Weights of a small masked image model.
Model: 6.04M parameters, 32-pixel images, encoder arch vit, encoder norm layernorm, encoder activation gelu, encoder patch size [2, 2], encoder layers 14, encoder width 160, decoder width 192.
Training: cautious_adamw at rate 0.0027, 5900 steps, batches of 96.
Data: trained on patchworks of several textures, 15.6 epochs.
Rows from block 2 of the encoder, named by matrix and row number. Rows with one number belong to one neuron. Each number is 500 + 50 x the weight over the matrix's rms, rounded and kept within 0 to 999. All counts start at 0. Numbers have three digits each.
# fc1: MLP up (encoder.blocks.2.mlp.fc1.weight, 640x160), inputs 0-79
# fc2: MLP down (encoder.blocks.2.mlp.fc2.weight, 160x640, transposed), outputs 0-79
fc1.474:497567483537470520445497462469574525482507483509456530523511522484563498490492506519484529503524508449513531501490514516557508450507506423469499491512507501433511490476456502510480483511516497532493533463515572529530575485504566509481467426
fc1.475:440535488482483508525486403519503452481479511483493479502534474539488435459451502434477531455506495452511492490529543513461529463475553464495446496515493491486485385456482502489498541504502470486482474479548521504514521481466498508492503447
fc1.476:511481496504511486476522467521512498498502477505516504452481484456496504498480501461466486512482463516447488537528502467473473503538477519520477476530527533502509531469472462507518511490511462513466529497496460516474518517478456488526562498
fc1.477:614587483494486450439553427591466461663647496545399451657521541654465449526573545595432538236468520531394581612577486532629418516374489500436393589549225646619726608467462351494506455641654467598481329497385420531447486404337532529716517444
fc1.478:469490506474452485517520582529549546479548465491533447491504487512507479479494469448480472528519441543462481513474533449519499517518480462486457503504447506504509496493455457537459538481538419461496547489501467507442497509410508490483552457
fc1.479:549534493535486507449524550486607503513468473499500473529504508494490506500485461510506478488498493497508506507501492510503498480493501456491488488538540536463485541493455560503509465512465504499529531469490552559506509484485545513532462429
fc1.480:484510498499488498454498513489497510471554486485474509438532498417521463489523462500491494512491543494495509526478529500462495476486492489500477502525480520494516460507477541440496505488482550490475495485507517474487478501416514490513504448
fc1.481:500585456498494508398518490539582497497538474472492489551503511533512480502492493478459523495547451478456521537488503524476498464497516420511406491565523544504512474469484495464503505492506463522480507425518479553471559489429532483530482452
fc1.482:523475516485454486518488482491520498504512445521524436515509491586472516543521480516460482497546505570484470511534483456500536526527502464502453494487486473547490460453472424491462491456457458472427531495492443509458474560494533494485558481
fc1.483:545454546447482543484484155563442661483482497498525335447438518474629475494577468450483502549543577532523569535423546587553566473501536465438391471521382499498588442642437388532505554409681587499584442481322570505487408468559537496411306588
fc1.484:506555483586497505488497468482527490489507491543482521516487502480546486509479479498516503460452474459503515493504483526524509463528528491485479516516509543418501467491465571475522482540489548507515516486504583526520533478502521516479462489
fc1.485:540550461522514533475488281479457461505511472539473485452499529499513487499513483550519503480526562468541512481490517549515524465529479456503542525501537540457493500457467528521524453518485527516534520466489565506515535471537547493485491546
fc1.486:475526483471492503454514466504478488493550551498542520457481493431559475487522501473497506510475508525441525515456517494514483501521513513473482451499471509513531530484513491438504568462471575511501443527502507496433429481531499547479523457
fc1.487:561543493510468500464481526490609513542469487470492508535475530467512521479512467543466479495530476441520522529477466543510483456507429446523495506529523533460492531436443530500475455509492488513535494471513537535520548516513553508524439411
fc1.488:463528486478502500517509409518438474481518500523522512453497482466516511498486493503468513495471526510519506530513482472478495511516537510495525483477535509472526504426465474508507520516465501520488431493500534507502518478521483501492445470
fc1.489:494559463503502508433498543529509516535537507493479554512465522535552465477486508510504501482495487461492503518461529494533479489507521461440436502542567499432498552524480566488484466506515511542533525475502534512528517490505513517494443492
fc1.490:505571464510497534455484502509569511548495494514444531508486530472546483491487505526501526477496465454541494536436521526547494476528496464473451517507536531406516475501459578484516474508514509503495467479511584535542548475508539498508436435
fc1.491:498436510500499500527515549509479497508490495520530444559488478547477510478551472495502495483501453566434495504498482508473506490471513519509500460483500482545526546465480449510504479444480438513426497514513486490504515512529514509521552478
fc1.492:563482501533491514468468513505512486509511483481543441523501502471501489511554502502505486508556467493453502522513504471507514499502534469518458480495474521550507496450504447524479525472491463504466577500502462488457430519491550504477548505
fc1.493:498550491503522515507505399454520523463448496570492518466517491417536452498497502497536494494466560501493488455518505547459497500483505502505536502531441517459512463432474543476520488526533520495499510481501535494491518479474508491426473526
fc1.494:503571466547474502462513580505598515482446477507497490535480495467521476510481451536491499473497487483498490483495514528528490469498474435492445485547514523487469500541456578481495484540497516508533562462507522514497552485520544511504444504
fc1.495:475507514477494480509512496538432473515491504520520466503528482504457475474479531467487512491486451514476482479525503482526513477495518506498475470467476508497514471461495437515512505477488464523451587488499495510408459507436483474468496629
fc1.496:564475535434476471596601294622507528566510376598471319600416387401689505641529430669583414548496764590363566725564351464614436601452449501484350426314504563640614387556394419440460603566626526474352402557426468535582381512384602560371510416
fc1.497:466508508483486494478495462519465498496553541535508538484533497474492483490497522498441503486507511530449489511497513509544515493511525472487500479497467483508510461520497513487496530458474522476502445496490498463430490489470484502470518469
fc1.498:480495513494500456551484572532459501518517524514507448526548461523435506485466486458501500470483466517418492494549474503529503495458507520489461491484506498524474462533478453518497486480435403488468575510508448504408498503519488498486509506
fc1.499:431367337445492414233551565472597474549462495481460562524428434421451584656648713347447408375544457441559540494370523418504584663621542465589433841559279640304631711341436462668454510551484367653378537470441517387442206495376478427453229469
fc1.500:553485519543497503454513485452530517471493550490501524525500509432569531492546509495557488522539552528472536495469488517478510501498478486512509504507452516520526469514494512445493526452512507496488439519518474474500452492482530530500498449
fc1.501:522470508465490511508509459499466524539571498528553487455482475485529495479527534514442514497542483524468509510522474526473515493489475491485531452472490492510512502480482442475475560447483479510480467477463451486518464542507499484518551473
fc1.502:523483499487481502486497479528398525511574504543535487463501489462488511517526541489469522517546480536474516499510521496520545527510506484493525463463475471521520516517479442503465514457471514498506461481469470490477471514484501456467553501
fc1.503:520550509501504535472483372461428483518552487527476534502492539446507509473492475539500522482485537476527518487465507565536527454524483488462557540480545506457530538492465553515500497516484541492475487509476552495504506497499538505459479487
fc1.504:525482500441470512505483465511447503492506451541523462481476479544491504493538534492471534514574526554469494475523504490511536499491509462522525473472485502539491488483477449498448472475517484499450512477513451482467483516464521479477577534
fc1.505:473521465505520501490504490519595453509526457498497463564481504593450489514501480500470506472514417489471504546497502516496487488502531465515479473566529552572502483441494556516520450485522421535501581452523494554446537460518509479546456559
fc1.506:474502503478471503529473449570486517512473482523513478421538492584450512497486513482472522516514521517519493489495526472494531522508544460480455518459500479494506465510463455503461517495510512498492504480488520539409499498473513478448478516
fc1.507:512510507454467513519490430510482457473455447538530467446505474460476463515505522492481509519528520479461486450535505488487505503471513460529497488524456519533533432413487441483482490497482517503477563498484484498456544527453522492455506565
fc1.508:530523489536483537485490502475583510482474491480519504494491478459554482505518489539538476504494527509478528513467463507433488479501535489539499467520466524487533517439493560430506489524544532501537472502504484514544486477543480519478482492
fc1.509:518429521460485488518516512536385535529570538529494464492468487473534517477507524513500500496524520550451495483516463519514517518506509506471526489431485514503507559501461401514480508413495482486470452493463465493471436490494475464480570452
fc1.510:461573482512485496525478428509460490511455483561466534490513524522531500497480498489507536467494526487546516532457539505481518500489500472494499522492538492471506463484442529491487476523534527511487468479504545472591513462502533506459441428
fc1.511:556417580471557510513678398592454459441427578567409489398436426595550582573513486576520603438374506522396529538464524493508545549458362616409491628484409485541577502527400481612579435434600442440413525553457604416531419405395355521508404650
fc1.512:540588481372468515535471433554590451665520383536519330541455538454656517490590436713493413520560646616485524691467367535580391437449468446558340427411363638543707354464411358374459728566644545511556399470342482646450374526384647501405453336
fc1.513:517539505515497515518462385491444520547522485564458502444515534573533510497470474516451548494491605475508521526517512493541502482515484483481547545483537447463502487502453523513494486553514503504506563490475552517555524486553537509461475539
fc1.514:549554480546488525488498484487517502447476453533494472476513492513489499517485457518548486485495509482500517458538473544455509480493559466507512496525540533480489470527451536477505469536497535498531551467515532522544525497516524505495446498
fc1.515:502567458476475511473483446537458466480484486472512520422497490474499468494525489513490554506505542480540507480476543524487517494488538462496465535494512515495514491494490491479485493540475572506517482483508530517507517487450518507441443565
fc1.516:519516478510470522452512469487591502515569502501540480538515501539493513486497485474469494495541408480410521512543467508548493480508489469500488473524510512503487457450487512519495492486451417512469547495504502560479514487513548510527474469
fc1.517:501460514460472499488509503521466530496571464559523521486457491503530534537523507459439517497564455557477482520492469453551520553519496440516528476456504458504543493472465429538453498459520489507462504459485472497516461519517523452475568488
fc1.518:523471512482475503499512457516408534527575490524520483468503469551535508512526452531493492522573529536480486506527501493480515536504460449487535492476504516504495534514464445513456499429501504516458431464473463476511493480538510456499567518
fc1.519:586572556467571574419332499403455396459279635426587415393589671567497488320571293514433548462470522757525535437488635708591572271474596521456726535592361377421661656739380298439608626395501532427798490434478554555404309532737505499562554662
fc1.520:535537492541485493517498426480508510488463536520509511494482547518539492499501480522460521484531567442530525518522479478495493514498482455467487513510518498437498521457450499507492450510461520534521475469530500512543562487522555491462418511
fc1.521:476522481487491495529513420492469469484524489492533457478485466526499494504497488490440513485487474515488517521517498497430501513533533492512473476472506489526520453432485472518484510490493523503472520471485490494525485511489509463513494524
fc1.522:663607345410498400330573479539637406550421453544372466567466454440575644587548482415281640453534455495524532459353403510739527486371406449544443746514172544343664576439497396432512482551651449486491395481505441539220438595419560490603361269
fc1.523:507541474545470489482505529499577505545491517536494539526486542491565493458478492513489479478486482425540498518462517524546480450513505448453501521503496524452499476451469564526487530544531556505538486484507554535534535461502549534476431484
fc1.524:582574398519471344320645535541822457547630326600453517543472460278596566700413545690522560425560502326523497482519213335478515644536514388676278590506545524409485567242467728547429428592701366517334600423533534540200489532314581444225379249
fc1.525:547512531497463491504495539496523578495437532557505495491493501546470517500526496512540485524558455524491478514502518493484527518507494417494506485494464499473501489489453499482463518496474534510505488484462516495521502527463541481479530504
fc1.526:519529490558526499510511500496591487489409465494481497544509500507497497502524450517492497484473450476505481516496499559465487478476482483520494484556516486503517473461460606470530427522511456485553560492527511503527557464550512515515474504
fc1.527:548525486484500505463509506515480450437509520475515522442502468446560456510536497509514478519535575480501498552503551486454503488521531486527429488536520531504511487482483454476493563505438577516478376483480491494489492519442499484523540433
fc1.528:618457323278528530587574365483479465627433547582420376611383574537626667533501467557341669459483404492633483414476444454628407511369508502573462626553282405441520517495467516541520587516397506365441555466620641467355255474567448456510477680
fc1.529:514472510465492488505511461527455516511536499571535462480491488523492516493515519539482533513546503542484503533530492499465525534488465464511503458454497498537500479478482469479466505453530485520474457484482450505496484505497527452488530521
fc1.530:504518467494496532514505345487490440515530501485511451479497492470511487490485485493432517437485517483490515549527518513479502479463479507471486501519523549502497501486464501510487557496426527520476523497520509522549505466534499514528476482
fc1.531:526462529509475497481489497516463540496535467519535502468482500630483518513519452509560493497559449588489476539518492433501532528499452448485484521501478441496502496554459501514444478436527481529469519478469483494512489518551528467488566446
fc1.532:398408469487524661697523218588344769469552529443470448452475521740666415509494451576539503531420762438400519636556725505617439526451597600275413397487588504598453369793406195488574552470475588160392361589488590438721481397369422586585597698
fc1.533:510513475506507504485513426529502452450540518497519476483482438526438510517543525484505505490556503520468521537522527472460493494500514474569427453527502525556487421449479520464522472459472509525501512475518455470478535491522503481555497491
fc1.534:483451523467484443498526542517529542498504468518528473505474459530498510491504489444474489516528528539418509518503504459495467519488487476512447464518479481532505494497478448481495515439535447512450506484497439473452513521485509484552560476
fc1.535:539561470546494513432524454485610530498446504504477498485493517448465476501501509535496486478566514462544502548476509552499498479546495399494470483535517540499470523426459526496502514533490584522534462429511525503458549498490560462523467429
fc1.536:538558497547478498474511479483598511450467480495476494509508487468478508505493459488518492469513498480508524510519490537468483487492513456525458475563524512496483445501466543511509514510450504495523505450512510523508536493486535501536455464
fc1.537:536561510500500499516507423481674419473500432473524457531449486503485481483493438483446517481521533474490501526553457532515482492502467461519455514560518509494464466443466510510505502512485419508469583469529528503517551511512547496566486485
fc1.538:526530458538494515418489479475587514495530489467470530540460526404536503479498498509480494503521493428450519493454467560538497484519470485490505504540542520464503506561471528468500459500527546524502429472563485514520511478477543504494445490
fc1.539:541561489518480516500494512475545493512449525506490478496478502473482487493498460498530506465499465463509515528515489539460473459485481454522453481535493546485492444414475550506499464527459534504548551493522548493542540490523526536539455512
fc1.540:513548508552486474505507511484614502449488497494487489485498505483524489510484456524501492463494455459541537527488483540457487473509520444523448479536514516481463451518480572493498541549506591489581476476511547500533512460544519509514445491
fc1.541:498539468532505552454482330489470518497543481506475506480496522451519492496496480555442496485499554443517514504463521507506504478530498448477520515504521522445508566470462538508497496524474518505478484483501586524523525444525530506525471498
fc1.542:487532463458473526438512510539562491466592509475513514496484487389550456469485523488427490491478472464489509530502508515531472485506530489468482462540536537482513545531491439509489527503460463506462470493531515517502477475454477538518523435
fc1.543:526528500507520491500481438472442504543526514574470524477508547457475492495502463477521492506473565463505529469504512563529510493488507510452521534497511494473518529492458493530525469503459541503519546501496559521476519492490514496467452532
fc1.544:520541471539489538488504340475475513508535503507473516495501501494533509480495485558487493474472589465530507516499498507500522453507467487460534534490520546424511535495458533497493502523466560504494486485487579514502502448522536515497447506
fc1.545:550535481520492498468539542480559485488462459485479493532486494444497501502480486497477482496504489497489500527494493544482473484491521473514497466534537533476491588523468522507515466502507520488534492489515534525540491494521512507533501487
fc1.546:515514487513494491458527469478535485471564525497491417538484479554434485510531454509474524468499519493461523576536502536481472491511502502514471465562523519549495450491480512475520502483436504503461484495511482523481480472501503487531484501
fc1.547:488485509524497486481507521518484494484532496520552464483503467544488497493517529502485508499515485547487513495544521474445498491519498497491456455476511484548510469479496437476498528456477474515465512470458462550489480514566493481523581508
fc1.548:528547489534487497504509532508607529502484511534479530502526538575489478504487477491498497484489478460500486533526517469519499475492488472464493509544473473462477435450466562493504508537462511516520536470504556523535573506489551505483445474
fc1.549:532451517486491473496509506549457535501568509530529486470484475485544518492542518495479505534552521560472510488484480489517507513505508483506531454455466480541515546497477431493483475427484469506488476486463445499465471515531505478512583511
fc1.550:497497517482460495518501501553475501446502449537543471472489484554483527525498517483482499525560503559494509513530499437524519544507518439479464485457493511493502436461475428543435521497508504501471495454481505507440460513461525451464506544
fc1.551:535523510540509501477483446473548487528529489503470521538478540495545476503492472501467501508486440456479507506515480519517502489516505467470557512529539521426494548514455511512493476533485501513502512450494504541526518500518518485461455451
fc1.552:546577475518485526466477518499559518522482512490455496505484530528508490492503457506541486485507527438535523516468489557542477479538512455499475531507522512450495441489458517474531428516476569486534504495521561508532543507513548532499444451
fc1.553:557639432381500384349434482426606475562545433485463386491508556480529553552497494534439494429536456571453520495475420499647501466466445434549417630551394553450600542469435334397484527573604526417647657469480323642256303590501574493513396444
fc2.474:506521516508506482548536542450416498505471497505459468499561463517469490515506508531505481472501491513470480437490490477528520505523555504490465544497519473516487537486562514497500512510531551524511539522544462495476478483490489506507494540
fc2.475:501500484445497451468533588491436513545478556548506466540497493525510512590484522521448547475505486530491481484431534537563516496473525496488478511479540494489507580514496479530503489468503519498482478499468501478507503512491484501550536640
fc2.476:437502515510494504499497518486483543510539498528510503509529493515504476510489484542509537493497525503486486480528473511520500448474470499527500556469483513567485492511537569530499489498521523511502552499534496541481517473515548495444451502
fc2.477:467582510571487640595538542426440684540680477661448466467578434539547508475546546629631374442467669570497492393495365507300379547409410511426604341380441490549606478502601518554498630645558456535455574497435485253425531400519503512612733530
fc2.478:463500467434502504555507496529508520489489512527498503471514500468505541531498484452487525499488597496503544497474485510453498507468478498523515482491501503443508470531601509518516449455499485527485474495490524503516472472528528512426513545
fc2.479:505507480540498476524494437468436469445532497528495514518520483503504474490491550526536509490499468486483520480524493539522484503533508507506485552484552516536462487494602490522480512495498590545487501503491442470485474464507503489541527529
fc2.480:433511505475503485512485536540539523501481458508536512498460497504520522546506479512472536496498465475492456495501497510545523504507497486498432484518521505508460535486537504551494499500546510527499529495488474545500567495555551508462504518
fc2.481:504519504464506449508516554447420511555485540522498466491523478472529501508486495547520516500496535519471484477489462505506479444554458494528518520487513468623506553530536534529502450493490578526506487507533412472486445499515501505519506552
fc2.482:507480450438501466502496472513466525482518507505479544502504513425521532517473526432484500527496538449522526526454479481447527486470527499496496481497480534421541460531604486539523518486474480517525454500491565507545491502478511513479470474
fc2.483:399499519431496585457493590497553494591446379346457653383609484459563305612510594445449527461509493401529498498479575525458555438458545513389382486504451548431504401533631406479489552490504508420425450511474554679492616474295523517522439363
fc2.484:497497496482507492544514481478528478500489485514503516481525484565491474508485529531478497490504466467490468439500510532531507509516515498504502494476582487513511509487560453524488520489516505539477492500492449493505484485491482501543532510
fc2.485:473497523511506449511530683435490508511467514517477477554517462523521501489496506535478527494514435496474482469525524468550515510507545492472446541442524513509495530504529496496512527495568498491512498499548443492520515512474469507510488522
fc2.486:471497527493505528506498561496582498515523398451512472526485507445467459538518473518461526499503480424506434589500484483456524471483525484527485460571484531540444490476509540502475495500560428501516617501479510533504614542490579502476472470
fc2.487:485516499536511457524502482460384479440517495545470495519509479528522477525495521474586499472495523551479511477534500480515488485551490504513462551480541457527483529504594520502490506519501601575499518510473442474455455482513493497527490512
fc2.488:508491483483510504469531565427533506559478489518469466536505474535488471545487452548547493498514475475477434484504503468552502512494498500493490537471503549529508525482533523520504468490540457473454540499486500515508509534481538484486540494
fc2.489:482502525523506529534487527472471466502480505477509425484510489502475511515495480558502479489503502515470448460494513512499529507482497507519466509455491493549467516437575485537493544510545476523488555508527498469500500474460489504521511537
fc2.490:472499515473509463567494520487404486487505507489513449499508470546484514537470511519507475490504535519430449454503521477574511537543478505500424504437508456508470539443557469527487549506571522513479506502550446468497472495460475507522514545
fc2.491:495508509542495545486472419541562502509557465477493540447494514446485539484499517517480478517498508418552518524564456470429476506492521498525542496537414524484495443527546568432485490523458513454536497499508475503537499508498517494485472428
fc2.492:507501479509499530479467384502543456457500444461518586463516540360507437449526440529499464513494529508552548505489442515429496485485507500507541502570505533507503519557483552494487494477495512481552508502464504562500518449563531494474459449
fc2.493:510505523503498487516487541511564478491475491465503517492497504553473543502513531490471513484503453476515496496503485527525508513450510500496446536521560531492472524502546488520502534477519513510528512503477489501470544472537502508564493439
fc2.494:515495525503505508548490414468499489498528544521495474473510491495485492498475533501528488493503486473508513470516460539550484498538472506521487532497551497540474536474582548528486488491487550518483480504493429455503445479544472492548514467
fc2.495:536481466490501512508523454507563501507493464524499498535503512487467554490459492480463501495504549468524483498518499509482480491459453503491527543495502468531484539559517481468488489481496472523572460497450495529535578492525548499505538386
fc2.496:515434614388464522314601647514412419814610448427575704323683447268412344498513675463550375558477339562638520539407851469333476636591497521407412558361308445342723347205693481637422507526310442776566476519574566618667615577629513531517389386
fc2.497:510510486469507451479502593506537515520472453493518459547500479515461543554480535485522534505509484425518472516481506561532516497490480503490485479525487504483497555459543423496495505488526480527496518503470517514510523545509542524492513502
fc2.498:507487465422502523545481396502515572544499460532493477491507494522509574479437564448445520485504537489552531491521490510468483491442449498483526499495450466509523515527553464490492477481485461519542479498502530491576483499470529507484562537
fc2.499:582459518546515471518500386211452403320322606808453376608479418325410519462638352579282505435574423785702553807413607643739492536323540439505591642412450520332725658583528780525493548446625480531668334451375476605679347550563509458446390470
fc2.500:494501514529501566449490486523532494482500412416546546455472537467501449479549465548466481485482439490509526577496494499452521506507552497538489451542517541485489497489508522502475566509501476456530597498472494548483557482560560498460491459
fc2.501:481513491466496491505489595502512513483503498458497468514511489464452539501487511488521486492500541459502486516485498506452515489494525494482466452558422536458506450517566514500511484482520477476510472494489536495520537511470518515461453499
fc2.502:467498483482498513492505565481503544492480463444495502508506483522485510510477469509530486492496537470487475518485489516417509467465518498467507469525443512453497442482558475469506495494518426500521509491463569509521542522480529509460464430
fc2.503:484494489459504472547532599444450495490451491523500487519497463553500510547483502515520510494510483498456485466533534471557512515493519501486411528470505471507495518469571449516512542500546472510496520503535485486490493481485492503510507548
fc2.504:500489467443498468516486493515540545497500511486485494516516531423467542471475502449474504523493541458501518523493499504480509478479486497485484493515459509452487453509575520508524540483503453474526444492511531538537500493501520511472438419
fc2.505:539511494572489534474492460493485518547495578502542535455481508410547489461497490531537497499497452507527498471469477506484463494549462499522493494540480467539507560543507527495485558491477619491518454504493421467535434535542467491544537483
fc2.506:487486484426507486519519510493516501463495533481461470554506485503459573511428488450472479480509559465509485477492514499507532493461509497434503518464507489447488510466604436501513498483498377502490522494502527470584519494436519511438526430
fc2.507:495501511506498518465480475510586486471496528486488484537487491459498505470489483485472546494505575495516506478494490481485524472494516491444472517466570549463474516569534532530512496466506503475576481495492495498525484456551523510513488467
fc2.508:507510504572505504432472457504585445477491482495520526514490537466500464478524520509526459497494417485541510486532469518498510512507481496573470508530535600518470500444509549518480554507504508505491544490521479515433521504516560485489459460
fc2.509:496519473467497509487482501527571538466487460491467488484506482521444545470486515436453525501498537453512499526521529471449514494443499498496487444546435475453478436483564463473501540483509442500547501498497553547553561488441569511439497501
fc2.510:514485489448503453512522550440453501501493498490519510522494473526532536540518515514532494511508470502438456449519546475573511543468502496469443563397490502447480535483577459535516522485521503443480454498489495505482488514454473512540523527
fc2.511:481495628624505535443627513543480454569419523395481783365597509424443394454461454505628489506492469498564427477418669444478485585588497521311524458380628364395570329593717516621516574468420570415444415507619685552424649544542509520375507398
fc2.512:509475560227468495435402546617393474767577448474509594324673511337397386490565578410517386613498431512531603488529682465212417592523394517493533424430225256424610414263743431461459559604454332695489580528490624255658667566482510528464470402
fc2.513:519459464398507438565508535428488556545489513481483475549550453475504528507513493502567518481508465510460445436482572507540524498460504495403464553419505493482469485484600381529500513499514464452460449502549461444510493484429452513524518490
fc2.514:502484493510506473507510524480554528510501542488486496507508500514496477434497544529460505496507473506515489472481496501525492488495477502478492513490507535547465496462565543542484497508482493484496473503498421472512476503511468494549496512
fc2.515:456489516477505515503522545466552500507465518514492467538495475534490481488490472506448499483505439520459459529494477478572522494489501499484480515461508523506484513513500547543497486496528422437482493497526493499492514484506502498527521467
fc2.516:483510468477494499481497464469414508577498471494504537524502495462538483497498506554510520475501512462528515506505490491446489456511498502514531547527508473588504543499542498481498497491470583574515524511493459479522481510507477489548515558
fc2.517:473478468491495510485509553484483524483465519448488522487522496508494512518509466482561475509495538476478481505443524509421540502476523494474484495504449524410506456466601494504520536499494430500504485498480576526514539520463510517449454444
fc2.518:488512497508501511499501587483531515482461482464484503493494508499454525484502515464504512517497500481516478499491495522440511502480551498508466464530420472452491424488607507493523514500515429505519497497487541552526513506436520518442462426
fc2.519:697550381465542408376466496553583635676630474188471482604531449402585751442325707346302516450469518594582447398254656467467549526711378491618464648341308548386540474377473751528489275636418569800583515477488437357529773680611524503825492422
fc2.520:518520507505505517476552565474448487516518490481448494482528487581493500454500499508508532489510430512497458457467511504523527489507536498489505544430512501513511500497589491522516488488511488490474548504499474476484481501454464512551530496
fc2.521:515506499487496547501511537473566511557495527487479506488506483459494479495490455555535465516510511462523455471500479480511501504498508502462549538516492582492549512531515551502514448502461439462499496504531510479512514506512510487474498461
fc2.522:538556471390505331574481490355374471435647459654547258508579458350340532393425257590396554554523511563479553486578542505582555436480458479633638563659396409461467595328568598481482454575653446697628783495417398165748675507595528479559399554
fc2.523:497487512503506510552505494490400491509485479494486454477493474523481519559483485535525505480504510555444473472493525522546512528524492513503463524472576468491503544482569418496493499496531490535449518501506486455473486479486471512526525473
fc2.524:471491434452470378450554623289449472665630441638492652472763483372431523584480528387387446420498256519582423466451680429466445784639475452636389790501360473326599436056564874714418386738311489918386647493617643548613644535622544486598348424
fc2.525:497499491459505474512509476516502434413516464474477540472500494506491527493502540458485438510503596464458534457515469493480511479507542505478460515455563547448498457505609447521522481474515429537480437493491519504499475485509490515482478456
fc2.526:486507529525495496532468530473412489498543567518512532473494489516514497533475558497547496518493519517539513484497484514548484495534463499520489515491548488485473537486586504554492530495527650537510463505479445454482413473499483502536502493
fc2.527:485511522542499519427506531513541479520512468498477529507474479456442433537534433578496497507497420507474489504501465499552529516517499494508533486519492555531517517474514557520495433502557437493475568496501538552477565524579559489437473570
fc2.528:423472553452498502700480632500432469582676518591453619554592588570493539483487460158303487537489376376520471457404576502567453620465356497536691573438485368408442377428727525486500437535372481536412528502728637547503778401550444455612488497
fc2.529:497509488487496530493486576502571518474479501433490485500459513470484551492497491481544479506493531471491484534496490511445498496497503495481517476550397543476508444510564517475510494500480454490541486489489550505540517534487504525477470418
fc2.530:464499498458502509511521627478440553574506509495511474530480473549503467549491491534499523473520451486494443473460517521569506485531530500462467480494471521509487527515528483525495478490548530448527501499491471498530525509487486496556521565
fc2.531:480485499505494534494507522470484492442486514458483531460511483416507522508493548440509484512498531491487522479466494554432500501489562492503540459452450544420500463440631419504522517501468471511496452495489556548524505479443515525451444445
fc2.532:454409465454511577372581562269303659617502576356437566485775510353435486472475681419376478404465369612598462509367828555666444642575520542254434657418496595493659436429741623747502266473389343666565319514548482578900561411417445525698452569
fc2.533:528499524508494493413497595459502537560510467443521522523484504472543456476519447571528458516494467465500475525490472495476474469566516497526542481545459591507499538527521558509503483510538528436507503499463516516547500517530519486470446461
fc2.534:483507488464492525482486480528541518512508556509504468492496514419491534481507496459518527521483486479532495529499481543449500469464499491532546468554450538500515444512585556489507517487467484473520463494478522549534518478494506513436452503
fc2.535:500524513512502430509478577463380452465529496559492479504510456531529517514480541513550534482498484523467491472527480490549492479540519510500501541483559464577513563541574504503502460510524555541515543509538454532484460509550495505521462522
fc2.536:493494500505499492501499528494459496496520507521508515477498494511541501511496530525527515498497465513519512483511486497528481476526478504492531532458540520491466537512590509506488453508479554531507503496467455473492439490548471500528476536
fc2.537:490489479509499435500512459491417533525511576556500494506532513446500500550494491477509491486499399492526501487476491523558490487512525497503492532531527495541492522509561568531501503496500579505507473506513447471482456490530456498511496581
fc2.538:504523515546506529521495562512402512520472498455502497466510473595511484477513479515515527503493458561519512518443550490526505504549531496513450510480499443550482515454546489546480548507506555498522557508468464463465514489498497506544496525
fc2.539:490496522508504461481480443506442426461545501532502489518505489526521499480501554500471474514505523503500483470537474501554500468547538504504500563480568516551496544536536544506490509497516523548485489507493465487480409485479468498573482511
fc2.540:509500520535502522510500520517453489507471536524528528476491485525530503514499528486536502505502445505510503474500486513556488495552506502508524527504532514515509572496534502532487455495468542536489513502480425489472451518494484498545511518
fc2.541:500507492475508495536518647440462471541460476491488480534505456549490470506469469545555537510509460502439455468498514501529513499503534495466449553463508524524494464471582480523504510488546476508477537505520447453511498495483493508518521528
fc2.542:503503478494501530503523507510480511581470481536491440556518472530452524529500481552471559491502493515470484520516526492504492505466500505509495529488486520608487507492544541525492425494527489505506558503485493513489523512566520489488524604
fc2.543:490487475456510459539520499462490534513456442484489478531529465600494496496501529521477528487515452481465479460555534497525506488482511501472461539446522469486463493535589412480492539496543443507499501504533492487501487487437495504533548530
fc2.544:476483509456510481545530630441469472538491483510495467523495466552496485491513498522494499493516439496441451459492510510558510487475525492466414521453518497516487465454577473520501509498565465512478509503522434467539520479484481506524510522
fc2.545:524496498527501493505462429498482472476502517525506502486528493519498475465501517524546512494495462505559516482517472502497497481541486506515512545514529508543479470486569552490491481506484568536476518506514428493461456476521485487532495542
fc2.546:510500497511494538499497544505461515567519485489528556490474492435558486494509501556491485515501436467544474504488475491486495484511501489517490511526449510560521538547531500515488469489528537497542525505487461482536490470514487495556511529
fc2.547:498518506501495535464486500486549532506510498459482505506491500413489492471523500535507480514499535433525486511514454495451478503451539493520552490551428583508516500504526558483501460494479432477544523499516518519546560529484520502476417448
fc2.548:501480508467506502504535462498434466508546509496465484489516481499471533496490540532459512470513508514492488422490514533545501509512490508495462534465589488483506546533587408531490493483538478533465508506499453463489450455502461506548550557
fc2.549:495509475491498505486470527499538538467492492483465487498534489482447518485484488459536523523490526432501495542515496535453523464467501490498486502555456533469466426477582530478511536499513456487509482496474535568513534482518557504438440410
fc2.550:510490464449505533476510460497547500469493522479488501531503508458466536493479474469491483491502538462505498492494506526420516470439505496476513498504496541435504507499610472485524472493466362504487507493473546523593541527492516519421489402
fc2.551:496499463513507501537507489471429482451506538527490502465532488492470478487507536474516505468506509512495508428473524506526502503511500507486442551490581453531489504490607480523480512506520563533517523501520487471473497475486481496573545540
fc2.552:472498512515503455529503507473393485456504477513509502490500470521527494489499534503469494490499490527471470491506541459531518498515489510504446526447587450511484578498562506520484574525551525533463476502507470471485501485461453499565501523
fc2.553:598529515309493435509505365432400788597518437496492336411642469359500567443371465598388428530528513564567475502596522601321445386502433486607663451614353350459412629297653616502475420593435490671527731503383386330731564536557515489491445499